config.toml
n_mels = 80
win_length = 400
codebook_size = 1024
mask_prob = 0.05
arch = "conformer"
drop_path = 0.05
optimizer = "adam_atan2"
lr = 0.0016
Rows from block 9, named by matrix and row number. Rows with one number belong to one neuron. Each number is 128 + 24 x the weight over its row's rms, rounded and kept within 0 to 255. All counts start at 0. Numbers have three digits each. After the name is the row's rms in percent of the matrix's.
# fc1: first MLP up (model.blocks.9.ff1.fc1.weight, 480x160), inputs 0-159
# fc2: first MLP down (model.blocks.9.ff1.fc2.weight, 160x480, transposed), outputs 0-159
fc1.265 113:128160109091140099182154118102123123106120164143113080123167130132144132165116109143159139115119102122138104105159151149139136113154118118147136100136111121128131146105107122099109172119136149111104090104153109120123127172123126095169108180123153113107134145113110172108117139109130120154169118090091102148109136169122141111117096161155098135131125128169137176167099154142154091119149096133155096160143116163151108168175130164104139112140134144123136178091171114153105102128145083
fc1.266 094:114125134110140138138146106118098110119092137126124096094154115140120138160148098130155119139129099132147106109140121154185132132113099094134156113155103109109126108107115149123119127147125174098091102132105108110111115198119112078141128155151160111140135129121108163135144113099130125148140126116095130135120106160122149150114082169167095141136140142136163153191119162130126112100130091157145100164154104146162103161157111146105158135159129144106108147086159083169097085120159075
fc1.267 092:130121119138111160145131129116089138092082126144139109144112116101188144156129128127153128094123121089137096104129160121119116124123106138132122125158123109085106150167109094095122133149126165141115146111117088138138131147108073124108125132155135150118110121139163148130121135114141139114145156139155131106079163158106139114120117148135124140114120102115066115152136172129161101128146088132200143114157126174167140181133140137135113083123132131125135141118135110133102067069165063
fc1.268 087:097144087110121133127134110135076102131087132125103081071146163134150144153102155103129129118109070169187100113118146129127088133161144125124116109105156138110158120136143147144110145159130152129114124141098079124138103132125127098148087149160189121131138121139149130138119127080173144100133148117126110093097155167136090174123131146113150177161111088121155147139095148110124107157137154128146116173148102152167125136139139107100127117135158109139096118113140112134140097165126136
fc1.269 112:081135128110137092144154100109132119052105160136113096130158141124124143140119123133169145101131108127130096134179134150116127124111100109114152114133124098134144159123117147139098177164121134114109070105154117121149122165127119118145136159095170118117154127139112143134132111088173078142171134119071106125116124130107139136124105148149131143128116080162120126153091137140150131124184154145158089122145103132166097182175104143098138136132135114109101176083161125135105128133133118
fc1.270 094:089164092090127110153147098113122131118089150123125077108151136103137123148116120140169115111150109155158092118142197175135138113149099086121173090132113115109114144110122136105113167145137168115112111096112098100146140160114129106153113132098164096109137127108123163115150125098128086158135097090130095154102125151105126131140114156140105106152144104200124172148114141131153122097166109134136107182150121164135134138139107131094146123133130133134149144104169110157117106109142102
fc1.271 097:122149108122132119141151104100118139095113142136131077104139158155126178136097111162144132121162112148114112083170158152145137112118116102166132133104105123134145120113107134095121160154122177121121077112133088098134132166138143084147090166110142133122134146100120135105147117104155110175138104119122106133105119144113135122156108160160114153139121097157118132146084158124144100127153138166163100174154095200117112169163127146104122127145141144143141178113151117158095091144128091
fc1.272 098:092136134081151123167138076106112139111100140130131105137148115112125148141107115131138144091126104124150111136151148134106138124178121121136157094142109084096140106171110153099122162132139166125127101105123127110156131160135111130185134146103150114094129133127149128142168116083140093182157129136091114104149147137131152117134124152126128135150113108176116145137066129147163085128149118174158098123142114192140113198170125143112146122152140111122094172105160132142103113130125104
fc1.273 094:125128121134129147137112098099070105122090141128149093092132147132130133169146133104138147133153093114195139132155114130144115153158113154136124131160134122123145084080133100122137115183114133110126114116145134133119089145096140091143092139167165144124131136106102122143112095131162110106124143150076088119108132174149117123101138146157104147102087100133157141200085137143121154129168113151161103190125098134149099151155127132123148148135135147136115158121161100154116105126166118
fc1.274 107:077128124114138088155159098137106135096113141139127096116162149127129146155102110133147116116141106128124091137187130143147124117130112111128123125112133092145135172138123149121077185152136140115114077103121112078139148187112123135174137149104172115115151146142131156126147153100163093168155112129077084131130127155108159113128115174145110134144125067130121142157109131144157110131168131157168109125130102134136108156158120144123146138116126138126098185091154108147106101122132092
fc1.275 104:122140109085137106146167091117102109103079154151121075119175153106127179152147131130174133120122103170139104115148175162127129126113093113147159096123090116146138137099135143113100166137146165106102073102125112109133105136129107129157099169112141089095128124120124159111128135088128106137149077116118113132115140169114144117146105158146119127146139096172130156157141158133136107098133125142133075157141095178154119146150134109085135114164114132120117164114161126140111104134137107
fc1.276 111:108147115078127113142147106078138092105095158160128102102159135124134163136150113157168145109117097132154130094160152158127124141143126114134152116148117095104121141125106127108098160157142181089129096082137114111122157150140110116156114176128154119132143166120120148138113130120138101120143100096081096143113143137109128089140101177148108128146134112166133155147116134124165096099153130153170118139174101148151145171160104142096158110139130134133117161076166097158098107108125096
fc1.277 078:142141124127170115157108098097166099099112144153136110146145095081130154124120113102142106142191127111142145167159181125108105123144143090124137140104122154137132097174118106109135115171152107136092113148151141131128146152135115125132102118104157123093139144116137150088111114119166095110125134116140119137107148130099105143142101080099159123102111109191060096126097115130098129144174126122107094124148109159129152189156116159110132120125132105149127187157132137126119122165133145
fc1.278 096:101158154091101124170156125088099127120099150160123109129166096100122158151103099084160130121136150136151104092159147150143135116124137136128121087140127120157112126136104116101123146116136136107137138087121086106156125136129125050152093147156139148113113138148127160101142136115150110149150099102117112128104153157122152108169066149181090111159164133145146171130108137174134085108141109142156121153156096180154148151164105131118157121153113115107126135139133130126103091102125127
fc1.279 110:093166122117134105174155106110108116105090158156122084089154139140128159156153137144163125111134099142135103103141142146150139119142098111135155095150105123131123154120088129122088158148154181095120115119153114121143137163144112079167127187126156120071137139121113146136149123092151108134136125103107106133106143169103138119132091162143098128133133095169125146157109135150148088090133107155154116153159095162142117152172126145097151121135156138126130163101173124148082102122152124
fc1.280 102:110156127087157088142140105096115110123111151138147087106127113125125159143132121142171138107127108164166111115166147146146124104148114107132165119131123087110111147121076135090099170136145161114125088095140106120151139145159101096159095167130161096118109136121134162128130165101134105152132124076118087106118141172134124123127092178145107107161131124163106168147115126154153120104141105159134107139153089147149122169153097170085128120131137143114110164122166103153107087112145112
fc1.281 076:150127100132161131104108085136122143167108099126145111146143141077130156143131117143157093131162108149161084146127147118122144113135121117118150130120147114063141157095143195157141101144149131067136085124169119161181100113160120138137123136124139111104126135112078141136102129145137121114099102122113116155132110079121142124161145109222134107135138118153137143128134144107096127123121127120133107137158104123126093094134131148090140130124139106105166139107139102146108074090127153
fc1.282 098:101148117119146109155143098105131114110102145155110114126144115088116132145161130106153150096117091162139118106190156138166112106117124113128165120146138117097113144115091115106107139147146142122099111112138091106164128143144100100150085145101136110145126122107113168097104128090140098123145105082129107136113125154102139092164094166121117099190157116180122146149127112143148115105136148168185118131169130152165130157125110160112167120156135111112132154119169124158105088124172093
fc1.283 102:104157099132169065156155083115110099093080124168098096097179107139113175134129123157141115147132077137124130119146129133116122115167123137137120100128148125114126152124122116113096191151137166117101118100143119135138125154109104091161110154136145141099155143089137135100163135101142134162152114098100095175104141154100125126133115151121110129136108070153147147161093159131135105121151136167146069141149138135146106120155144132106105096142128131146144140100160121153106125106160120
fc1.284 107:091166092125169086144159090132125119082115154177084086108158138137122154134116121164134112127137106142145120107175149121136142128134098130130135100136145091109129138143125137127133176148136135122105126102151112126156108136107110098153116155124142159094160150111136153087126101100142128155151119106113106180108154157086128091119116139128114138129111077134100146163081158123137120127190136158174093130145133131178112129171104157093121098152146132116110154118155139155093132119117092
fc1.285 095:099170123086130115128178103114117112121068130177121095134168132112138164123149124113161095098161129141140114151161164156116153126120091139137119108134118093087101159152132153102127212123106134129102122106107125121144114159115107124151117142090143134137145119140153163138151141106124090145184115092113114136132142153119118123109103153126123119135143093115105150142116133142180126148204132146141138134132144173158130162149106182132129102147106128129147155105127117177130118120131099
fc1.286 092:126150122116147119140166118131111098119096164171161118120144141128160133146112112133176111098139127142139116135172160145155170146075099101147128121147104084106130157153115137123126147169125132121090103118181121099159129163140109124138113172128145111127138129134108171073101118097168134139155088102091099149106141147123138098129082130097108118135139091139106128146147139162163113104149140177141117159151114124153138139128104140119153093164124109109131179127159118142077086113120089
fc1.287 086:127170102107109116134161140114113131106093125121115131157140153139161163124145092122133117088152125104125072118179158126101118134111154143176111138142139098098118133149061148097098189134145150142144107104113099133154139174157143119144136144098099122136154121123115114141165143110125133118160113123093110156135130177077137105118085125133094147131123073141095139127103159143150097121103116151135119151124149116132131190114103162103123134116152094137123169072128103152107125123140099
fc1.288 106:111160109104154078139171105131122097082091162157102065109147128112148143143126144144152135105129110138122115125169150140142112110126109099133134121129115082097142145146108143103122180139119143104099115095163118137153111170122106091168132169141137147111131145116125114103143127091163120153177103115107112161122139166103127098122108158130105130139118089136113128144082150130141129099183116161154103122156103166169141150172116150080119143149148134140106165103149133157092135127121099
fc1.289 102:080143108090158086147149123121129078084095144193100071105148116138121136134132140153143098107131090128128121126142157108117111122119129133114114105117119131096120116149089149115096200146146150133092123097152130128142128126110112091176115138111133133116134161140138152129149128096128095168130111089088121130110153197110130135111116200133108087136143099147103161151114141132162135126163136179140118117149122156133156152124099160115120113140108124130149142097152135152110133130143098
fc1.290 104:097125122108142088158173098100108106087066159151135073110168114122131160151120124142151162093121101123115095138160142123130113126148121123137129101153131103101126151142108131104099185140126143090110100101131125112172125162149108096160124167160139101114147134120130130146144155101154110149157124096075122152106146148102131109118109145153110137127132094149142145168096147134157100107145099162157112129138104153178099157159116112112129138149140136144104166093153113148085123129154096
fc1.291 093:088170131127151106155165120107116101126090167160125102094161120139144129154115111136163106096154115186145125092174156137135162136120062129124130081119132098127103136095107106104072150117150150093113084110137126116138120169126130106128106150126177111123144106114148157117138151099145102144139097129110090145122171182118136136133093173125086117132139142127126171139121162138145098114137127169143125135138133132128142146130120143117158152111123128104163131094146092152111094122173108
fc1.292 086:093128061107103124154163083131106138127124134179130131109124162084103138105145134149132100118131150111137128131133129126104111183135102137144136118154145124152087141086125114105069132114115112119156129152123115159124145157120138127146133117150138108145114090109157146129153138117148082147167111096111106166101094144141140107133111163169094112164127117165169127140042125147108130137140092176162115145118120108122097146122142151129105148123137130154122146164115095182140150112128095
fc1.293 103:110136127109148107151134095102110124114126158135158115130180119121135145175127101144162152126133101154149114143170164127119102117147112077122134106133090120119145127119116145100117165150163157105113082106123114102131116152166122112168106165106155101103123139119092152100116111083160107125127099103086112133126151136129127121139105159136078107170109110156121164134101166138149083121151118151160130166135082161156133148139110151096129103178136128119113186087142132150085107133151111
fc1.294 122:113146109093145125156168102095116113098106163147109103114152135109114166140140118152175130102141106147148125103166158140141138143137108085128135111129114108122137140124102131101082157164143150101130109105144121108150148158163101122156092179115159120122126131106121159120124129078151103157167102091096104124097140158102145112158106159136103138152138118184124156143120138141148092105153127152152109155168081157167119153149128142107137131158132117133118161101181101169081100131130116
fc1.295 090:125134128105137133128166094125121149128067109107154134157129107151145191106145075123158120079164142127111107101178141142122171127110127124150126103149115115087102122159092131086104153130148129133119121105123108112130110156140100136168105163101130147113142108138182145113158142149123147143159144120127114105145119119107145136129085141140105151124158068126084124107165153162164105147134100144152097155124122175147134178146121138123133106122139120110130148119128103122132089092101061
fc1.296 098:101129132105114089159166103118121103125109168146120127077176137142144139159147108137144104119143111155133113120154153127182163128113102117125150117145101093134133144117131142103094170164125118078135113091139131099143137144127127121143127139119156092103131160123106131140139151110123087128146077076058078146134141159122148083133129180141088104155146092142155136172125118154134103116173142161143127141150084130120117134160092138134164135142143139132118144109175116146106106108145115
fc1.297 100:089148145084124085140157094115122111114116177161136106097165123149143142148114121106155119114138128156134095115157144132159145105102106116128137093123105094136121155125105147090084182139100129097119107104148113103131141151147125096144097164113150122124131169118133153126144134117112088128144091088117093156125125165110148111128072156150102129147166120121136135169131124160167115089160124135137136142144085146136103153163112161132185126153134142115118123103174123158092103090134085
fc1.298 090:103115117085123115153138123115089137135038144127153144067129128106167134129098131084161117143117120139157112119105136121152107110133138120135180099107143131085139113109145160115127114120138160107092109164085080162110108139086140113180112119100156117143141141157117099158124114111134132140133139137112126123137117165162147154137132133101128142160144152109133146186138168141107130140121157137156122174194118118133090182135116135104116121150130135095113122149140092104144138101118143
fc1.299 097:128146136096152090124158090135142113098119140118132138150179106159140152120136098106178139124167144164094113125147159112113146105126130106105108090135137123110144132150120119111114140132111121103136072125108134097160089145147143138156112160138140124112141106135145130078121195150149140152172126100129110130111173125098164149145103119138114141137148085103094139140139097189152110118125118160119107131141098179143150160205090160091141143129103116090122154126133117131139113100135100
fc1.300 101:094170134106130098148174113110123127104084160159109121114158137124124149170141116116162112089117108138144122110175181123141166124100104105156150107163099103136112144148106157086105189151147143111119128109136132100131131172134112104154122161091152140116165134124123157111132134102128085133161098102107129136115156155113132088144095148132106121141120095137113166133132147147152113083151113175147116119158124137145123145167099155112146130166140129138130147090156115154097083121164085
fc1.301 110:100123122115152089162171082129128124069114180160130079113160113117130145144105119143160127128137112120132095138169126145131146143136113114124140117122129104130111152133110156103098182170138129106107101106154099122130139163115128110179120152101153139096138156111109150140113115082158093162143138119083100140134128136097167116132102150170106115148119094145130141163086155140140108126165117153160111137152101133160105170177116152122126121139139126132118173090152129155085117126170102
fc1.302 086:138155120138148113141151137112149097130110107126099155140128136131140132138156133154140104114157109148106164111104156109113102140137111148164126143126170131060111131151085131147141150059165144155148132136139129126120180122134133104132177119081123131118144132135135155124099125131124146145101136133133134125096149147088115138124105154105132134110144119150058189120157171152134095066107146149123123118146149118139117160123130114112155106093085151105212128105139117100111113086150149
fc1.303 103:111138104121162094163164117089115118114098165141113115112160131101131153167130107138160115108137124166133104075135168135133140114152082098140173095149129114156141150125134155119123144139151187104121098095126115112139132156148105095142124158133160096127133136127096175123119121107120110162144101112104102126125134164096124135135109162132105135126122113173146158162126163140145094083145110177191111146175129131123128154140144133117161124157137162115139147102169094136095125101131079
fc1.304 106:106154120091119119136141080100119116099102159157112119116154151120133159147131108146162132098140110143152099127149166126129139139130096093147143094134107103104114136124119142115079166140147167116132103089141118118144133165136109104172100182096164122105139132119094154145134129092158116144158097086096115122133154152124143119129102161143110144180112109155117148136100148152156089121159134140165121144155095161152128162170119149101123131164169119116116175096155120183097102126132098
fc1.305 081:116122124145153088115150159100123118111095129128138121093139108180162120166105130073172134076128091140133099124146128131152130086122152144147121121143152082111134155175113096099118171107164103136159122117131112135164107153141110109124105112092132128102124131156152123098148132160136111131124113138123123138153177147163187136132114130082130086156119137089103129143176100128171168117103136121096123136118155143141135183133118134135203110153138087104112122128136139130119136118142103
fc1.306 096:086151118124148107143135078114112112112119176178138119111150135146137156156125107164137097127131129143140137084169128140131165126106091127130152100133152112138112160120082142113060150165119133097143110094143108107134156156148115107151121180159172146084164141106134158128152129095150114165145083101114084134135126148112140103132079177135097131134133134135149121183129139133146105112170121151121106129148091127149134129156110145141115129139148134131155137093171118169114103102137108
fc2.265 072:178143136110103102129145178108139068121118141060114175137128118066121148108107135113144147120147109138123138107089108150103090137136148134142138114120109148106118132148128114167168119091127159096077124124098128156142136167164105137113137109092087096111125131119104170111126150102131156138129138087151158133152131117128105113156170176115147139146127154160102150125149147145112109134072126109123116117166149144130120119097129125099174141111117123127145090149120119097194152120135137
fc2.266 098:137086170105113137142124140114123090149125139102164143147106122123144138131129126103154142091129133127139111115098120107112152127113182130107121095094073143084132116148107149170071151132124144101138110111115097084143157091145140138127123130132103079149140103153135152181121161111131145145100122122117126155153131126163158138154103168123132096184157178136087158108154123195130112128088105132114151105109099156158141147084106144113139086162097112121153131137125131107118123147136150
fc2.267 124:139119136127120158155147107134121118143169149166130105149120105108130163173167070160070155163114142133097114128136102108136104148150120152146120119118172131132122124135096114096121129104108112152163178140115128157104131124122127185118178136167148160151125122118143096098101134125153113121138100195118115142107117107081155120114154112122130097102127156128136132105105171097140144174114121081121114103092086125128083145116168118137125117140135134137146177146083132112125129114136083
fc2.268 097:104096149136139101163117111123094092108146080158139118134166151100156135164138146113182092125125130140132126099139126120084149103118096142156103147156097167171133141123149125112103122094102136160116128125131092111131100122124119138153105111159087053098136108130114132093079098125098152118165116141114126145172127136153151138179111155109131099117154125110117070139130163134150138134120085123104139152158145126118150126141145121074149128136145151135138106191101158156118145116127125
fc2.269 100:150109141128104088149130137112105069100105186115084108140153124104158107136099132147119149096115117116130097132149101114152157102128161109139077116118175139114160207144137135130087167139079136058125113096120130118165126136144119133128134139113098090113152137106086134115120120079159136120115106122103133159134126136091157111149124175129160130128130125120130117127116153184146156058155138147134159126136104148135143148148138146114140115130132127147122167123166131130144121140116114
fc2.270 085:162131139092156125113152154114132088144120136079129172158086106116114088149113143140136083124133133148129109123139159100120196111130129109125070125152111127110125163147134095141148138119088146149122139138141140122140177149199149123096136132137123114138118158121083119141111152118115147135127152080155151167101128123148089121128142147119141089137169167118095149093173154115138132100093102104114138136169072113108122138122125130122160083135141147133132084169116093130109113149137124
fc2.271 095:139114127123142090158140179092135089159131139083137161116140061126167117151138132101123077142148136145128135130121124101171140110139155129131113132112151109115124163119084113126121140138150114089145136088098125124131167154160141159115188123109155076147093159144092125109128087108156144121110108135070111152147134168146156112123106151112147113146159137141118193146107161128141127111090129145106157135126083132136136121088087145114147108135141157160092159138107119126148116131138112
fc2.272 110:104118085191124114103085126119134135096111148104113103119141128115133098148103134142115114126133122110130128147126132176166149096168112092157089118135155128141154135142110106133127120129127128123127162118128150148133140153136141141121129089117125102080107134105053156103157118068193119119072120159109133169101146110129156093145093150141127112190100128165151112148103113136112138078148135162135143103119112139096150122136158158105115110131136122157121159135152158151155124141138083
fc2.273 093:123128112133105101143138105154173131161182109180133128108072115120153135150156103142133104176154132121119154110165122134120126139106117119164101172150102100121111105106092127110157130118114096109099168122095113135111114157132146157131151131126112194131120163101114165124137134149066118114156092092088106129133085141081156113159135140154143129081153128083125120118150138140100154104123088126149095159149133111126119092126102116155137156113108129129149157103115132160134120123152166
fc2.274 112:126112147118127083142142135110146076059080163088116109115131130114149121177093141126136142110129106117136120128145142144155148135131141069155135080103139135085155201158112138138120157157110122091129129112115104118151145136140114141144147132130125103085165144147116130115115104075168096074107116121091122132134145137087123085129095161127148143137128079152138119140118152144146163087150130120137127114127115144151174132126118124107119108139184123137128136111176130146109135129151165
fc2.275 090:122101112061096118155154132126106105121080171055162168128088122122132108144111116118146097143128137148132088163142142111141138112139133076110099126109081132126110101161122115133103117107150128151119130152132145133145175165209138144135148098125141101135118144129082172136124175107116130146138121091091159141139126147167144134132145123125107125161126121153120172090128142132123094103099095139139116133130089116130165114130126151098127112135165173154096121120129102134133104112154137
fc2.276 075:101089114135158125143138084145115095106147162136149120127111124077096110131148099168088154115138123144123130079127148152154145129170096104153124119123135105130130124137128113131105108119100142154116177126121121133116145111141126131143160153117132110128126132104093139101164130079149104168152135128144131204082116129090115096121146116137109110140135105213118141137096120142126111131148098113118155070140113121107138149173189163115083126148130139106133132152152119121171136143160160
fc2.277 106:115077170123137137145149150153115129133111089119117155115067102137083129097139096104122145109156149128137134108122136126139154149087122118109157123149091129109115114119141169164094125145142143125144128144127114124125079100141121099123109156128096149130155142119192152143154120098092117107125181106128140131159147085118124161137131115125138129113146118136089149124147132159164142179126123105118146122109161110169139094099090115160128172185131101123149048112127156091097132120139147
fc2.278 104:117116122083168109126140112098146103166122169117150119106102093143137112134093115112134127108155122140135113093142162156158119154114115085096155091108080142111136140166124146124104158149101127096132168112151106093145153162194111142132138130112141140136116157133142131120139122095129145128141126114089125103142139108122120143101113168137127153115151171166094133147146151135128127138198127161140120087167061121127109129106112094130131104141097159105119099158101109131081134103183117
fc2.279 079:155141141152129118102121177148145131116103187119123164168139122085136093070179137149116106122170148070105082130125148134102158155173132108158082120167116111102138153141115095135128120134143128078121135119145134113134155184164130162130146159136101103061123121131102125166116154132137138152141111103132137163134111112086168097149099123135135103133159112135092125128127134139135109106080137110114115133144107149134147111147107173102155111109144134102104141132150099132132122128144147
fc2.280 073:118146134123138094087106128151117119112159123105116096098133092122102098158131180079118121125141124127145115136179126126155121103162071116110110119181098103134134170125109096141185137128126118117146112101140129104168114138176130141124148126141188116106158099132117109083125140112169120164132110143129122151097160134151165138155121137094141110167139110171118144138108146145137119128102116136126106101164147098144171083163114137057143145113147114120082150131128108138143157124136108
fc2.281 100:130109143128090090126159144146113124133148121136176132097125146144141110099125161128132142159140147111117180128116146180102109149108123130115111161104113125120129113140133110076158104150116124149058168140132175142106118101109163159143101104120107129134112175145163133133138142126086110099174120113114101117173117146141125089150085143141115166137191109106106121144106125135119134133115104152129108159135146120136111072117108136101114157071089160147105125158137123098163158108110098
fc2.282 078:137098092090123104135148146147121146133166168142150127104093126137099122133118130135120093106129133120142124134140149167150131129131099084144164149125048118135125118131144145104120104183141167134154093134104102110117129177140122125111147116113140089152166114147119141100122106112144126187161121127113150163100150151139109170088149116123105119114132159202111135166137160169140101090154111115123126103131099107069109109109139126097136135110149163151120154156138086114120152134153123
fc2.283 122:138133121153119150115140155107139128099113119138083150173101179085149168119155103133119126165168139084138117130099152169114125158164132102154111147123151122127102154104148119137112125120157154125124169160144136121123155123103148102152138119103100109098122108087144170157089113116149117162168140113147123151127086092110094083137118149145116108117132121184126148073106140138165088098131145106136127132146143105093099121081159159130157102090100128133151119150174109125144109131101138
fc2.284 128:100138114159140141143128147090134118103119108178101100138108164099128144141102137152126128148130115074129117112126163152129134144147131077150130107098122140141116162098134116118074128131131148125128180131155110132126155154118111075170130151132099166124123123113126169132111099087133126159158145126093113151114117094121094105154112195157115117126111129172122130135059160146116100115183129123162138135179096133139110122117145146108158134096079150115150155140173124149101135115134109
fc2.285 111:123105115134155123161117151126149111134141186147067112109128149114131097140082164121104127140130095106161120134137137130126133139133138084160124127093171139131118121112140112146131109128109114132140174150137100131133141121125124078127156106164111170099126145125103124123155139091110124126118143151072150151128125099157103086144081188130109115150107171160173151123071132148079080120153148145136149067174100104127142123152155131106156126136127110119088124149129135128107138119163123
fc2.286 113:115112115127151124161144132113128111137137136134152115104117131132143144141087137129167084125139119118152133087146182118140157133103097097152153123099067136100118109112130137113102125176126153103090149086117095120131133150121133110142139146139146129139151123139124162104111109103130101149163105091073119131105129152131151083139091173148114139097149169164118147164093158161120094121146121183159111115158101136122123136108097147087153166142115161131132169124124078157069146100144131
fc2.287 087:148145122144155151115120165130120170135108078072142118132090104124137138079162163123158098152093126121130149159116116152106129114133087151119176119153116113111140135099174159104156091109132184161088087109149171114135103111134108133112142119122117145106108091142131128132096148126131177151098148146141145139147132140144055152100145103139113118144139070150116139130140101087151145152127137153128138150135151145111141085066123104121125146142136115159125105149153116126150127138095137
fc2.288 115:119143128182152127133145146073136108093107121159075123141117158076129143140110126146117122125150130093132120111115133137127144161166136073164084106131173135152127163103135107107105103108127123119144163147154132121136160161131123060151143137124107148089128120099102166122122103086171146159154145134123128155116111100114094108152093169152144102136099131168134129121045149154119083088154123120134138137158133117117127123117163135131152126119115111129153138136169099160148120132123127
fc2.289 118:133132095143145140119124121105146133099129119187051122138101186081139145138134117149151113169156132114135132140134120147117109154138141098171105132145154132149112160083129129119125107114127139138128169176137090126107121130109136039147132111120153164108144110112136149089077113100126131145169147128138115173100110097120095129138098146143126117127097142170158155082108154154110089090155145122135131136171147121090115127131155129118117120118108081125131127148166132122153113145136148
fc2.290 088:121128130181098118154127132103113116093118129149098123155128150082140131113139110138095144151154125101120123114117124136127125149153148132185047128120200100104123169097158130169093132133117150116123174096122087122144164142130129110146129131135097113120104131099140168150130132098172132164143156139124129147118136107110106058144127185142139097148107130166125147102079133151166123109158143137111132132120162140095114155112149145138115133124099085138143091119168122121154107140134124
fc2.291 081:167074153094141134112153135151117093082141140121163148138141169130131130130144178113101153109156139082137092130176168112084124129122095110146121147124059125111125147146152119114105084178073131129110168128149116103152139133150138096140105133188116098132119160117108125122096120106138116130159102117110118131133149158141165081163133167117119129084149124151117117144099146134122109127126081117128145121135089121119124135118123151078154133144129129111097107170140081147122138118127146
fc2.292 110:108116122179101136139098146181137162124078106136121138142109091146129124126166148118091126150112140125095126124109116104096102123154136168148100106113179131112129146146123125179167140123107122169150167083115094144128121113123100105127163165168145135110110113143196088154137130164107120136113164143150126123109169123125096130125149103102152115126135117118109147069138149086142117120122152097102136089127158126168162115115123115138136069142165112135136084114142171127141132122136131
fc2.293 084:106112093112116082162116118077136115136116169092125149102152111067158128152095108110135129160125112134136167088102116178161144131160150093120098110118112107119101131158109109140135136128095123142134130136123106135124166144131122119119139112089183121130113136131092134103145078099172093156075170130098130128136125153149165138108151159116120142143121171168111159161117127143099119136138148132133166142147133096077102156122161113145110142132133166135109136161108134128145162125187132
fc2.294 069:123128130143106109122130167126152140129126145065125129114113126107139112141141096126140114142106156116099142112133133123163143109157101080160078115121127107127118115157090100165150166139133118122180082112120118124103163176143121157136161114101111111088130104155132111099122120131170135162099112186090153140155153143140142121131140132121140133154110141182132143115102151162129145116164162102107097094106133106073134101109186136123129114123157148173088159115122104137164143138133078
fc2.295 106:123101120122103131153108141128130155113167135138173134119110117123123195147120095134139134129078099120156175118162145149121074143153131145082131117124147089120128080138125146092146103139137162145156128136121148117135122118128102126121133184136119134150125119100143143116098124165121135178189122135138117110107111169092117154136120082117138163077123128172116169136131132121153091116121127153069155124087116098132120096104181128096096134134152146143141112121183162126145128144137137
fc2.296 109:144109167129169077135123126152142093105123138108132117115118096161156122153108112104119174128127102164138065087165137124127146107123120093089142118094081142101128158150157157125110141155087112139070127094134105121128112150150108096166131144151179118120163165130115150117100116108124111135146137101142107104134130109140119130142137149136151110142125120125140082123120138135105110144182114144132130104156091148124117137161086152107161108172157163095099127121110149155067109122167135
fc2.297 093:133111145118147093156118128144162107149123136134148110133105090158157136170087156110132149121128123150151096094177145106114120140135116109111143124113088120100134166133129121094100125159096095103114130101117072114167120134135111105136137135196155101132127123157157117139114099134127114144145112104116135114111165137118140135137102156120140116110130157111124116142109161144103086136127107182133143084134088129133132148149085114099163127159143157107093119160070131153081106110203166
fc2.298 105:131124139124115121145142107139124106177136106155139121161175098129146136125144138122152079129140135113165119095151098129111133127121079114103139120211072111114081088124138140099140112144125117090149088132145065145160129166160142108135111145165143101117149099135107146135092125144121136136129132097124081156153135128127164160132122128120126117103151092108101146162137152173121115107087065147127120144125119120163132120145100108084142182110134144112158125169123129133107135139117155
fc2.299 109:159141103143122150152164138062115083089158130127109114117171148138107148157140098086133118106140145079128129146140166105171117114144114116134145139138139111103120151139092123146125156179101135093129114158136153119139138163156098110143120165109130133103132125101100142150104105138142121137161140114096116137111122162139173129137060156095130187097108082120122127116126183174152121104147119117168137110128109146154124144113152112114154128097138157112119131118162121144061139117108142
fc2.300 093:122091111088114081119140119131128146123122164132126123118144119133135136130097159138156151110123105107131095116178156120134161097087104117150132130110123100127134145128130136131092141153092114076081185110135101129132167167136144118133155154160160117130162129129091146095144123114116107144165113092082128154099111136108141089142095180135099135117156173152131126126107131159120090087180135160145135082138073134145091137135121156117129128140127155128124162143172110148116129098180130
fc2.301 112:139127126125148092162138157098132073080121150113085120115166137103173125163100152109161152142108099108127100120158145142174131094133145092150145114088155135103141201154108121132109133167128150075118120108121120097148138140132126123136135131101123097099145120152096126084107125078189115087109083111107138133129128161085131101119095160122134121137131118158129134149140141169121148084164132118165148108161113156127141127136131159111146103165118122150112147121168137129122121109112118
fc2.302 108:104106136111113115172133102186118165192146150122129138110138122118127148116118098138087112116083141151119096129181112122134119118105141128117133104075146098133127153133162132134099131165086120158138128124119079126113119118175137161146127149164152142175132139126148133102133157090110114110134145134101113136121126105123163112139139157128135149146127175119178131083117119121162110192158130150139140065096059117135134125120105125123079155117120118138124101156102158121104148118128113
fc2.303 094:183097159114173113124151147120105085103153136090159153183157141108135098080142143129104111101126156092112112128132148120090152143112159120191079139126125121091116162131141135125120128137097168105114159149120091112154163135162141133137137119121075087116092124138119107172138124116137118104132129131114153155131120161095145075127104164143165126108160139116101110141130149125136122124103080152089138148136136156125118169085122169117156116123126134139099105117130128116163095105136131
fc2.304 084:097171107138154123137136168130152112123140174125097160111113130083103123124123101133113105154160120134125148097096174168146139138170096085150072103099167112119114097137103082127111139100123135145144173111126110123154181170101118104114116156115132128075102133115132149092160111103150124158113147132094106156142133130151124080141106185141103083185135145171117135150113120141114089107123143108141136132138154106101143129123129142149142121125143134172124129153130129145147165123146101
fc2.305 102:126180097140130146088141132152117152099166148137156110113115170129116095139111115187053131131126133146093092154109129147126116144139139113095130134084145161152162161091104133129126130094160150102143132138088131098092134131136180141095111163105104118123145147110162113165105114113106111177113127157148139130145106107081136154145123139130140090143120127131145141094134170119117122143082147076139121125195131088128132125135154104124135114125115111147120136108120144123135144160168084
fc2.306 089:126125172109138120156154114121129071119122099126113129104105154141144200175144134114146140157135124158169118079157167111132131114126118111147114147121108111086129181146134111118099107167128123134093140056111104131155141109142115098142103133175143112104127158139100153120110131110154120117170127092128121122134172147111133099159099108097124120133149119165114173114092145148123082127120126114149107108123072125128120108147097162079143095168123124108126138164148130144099146126114148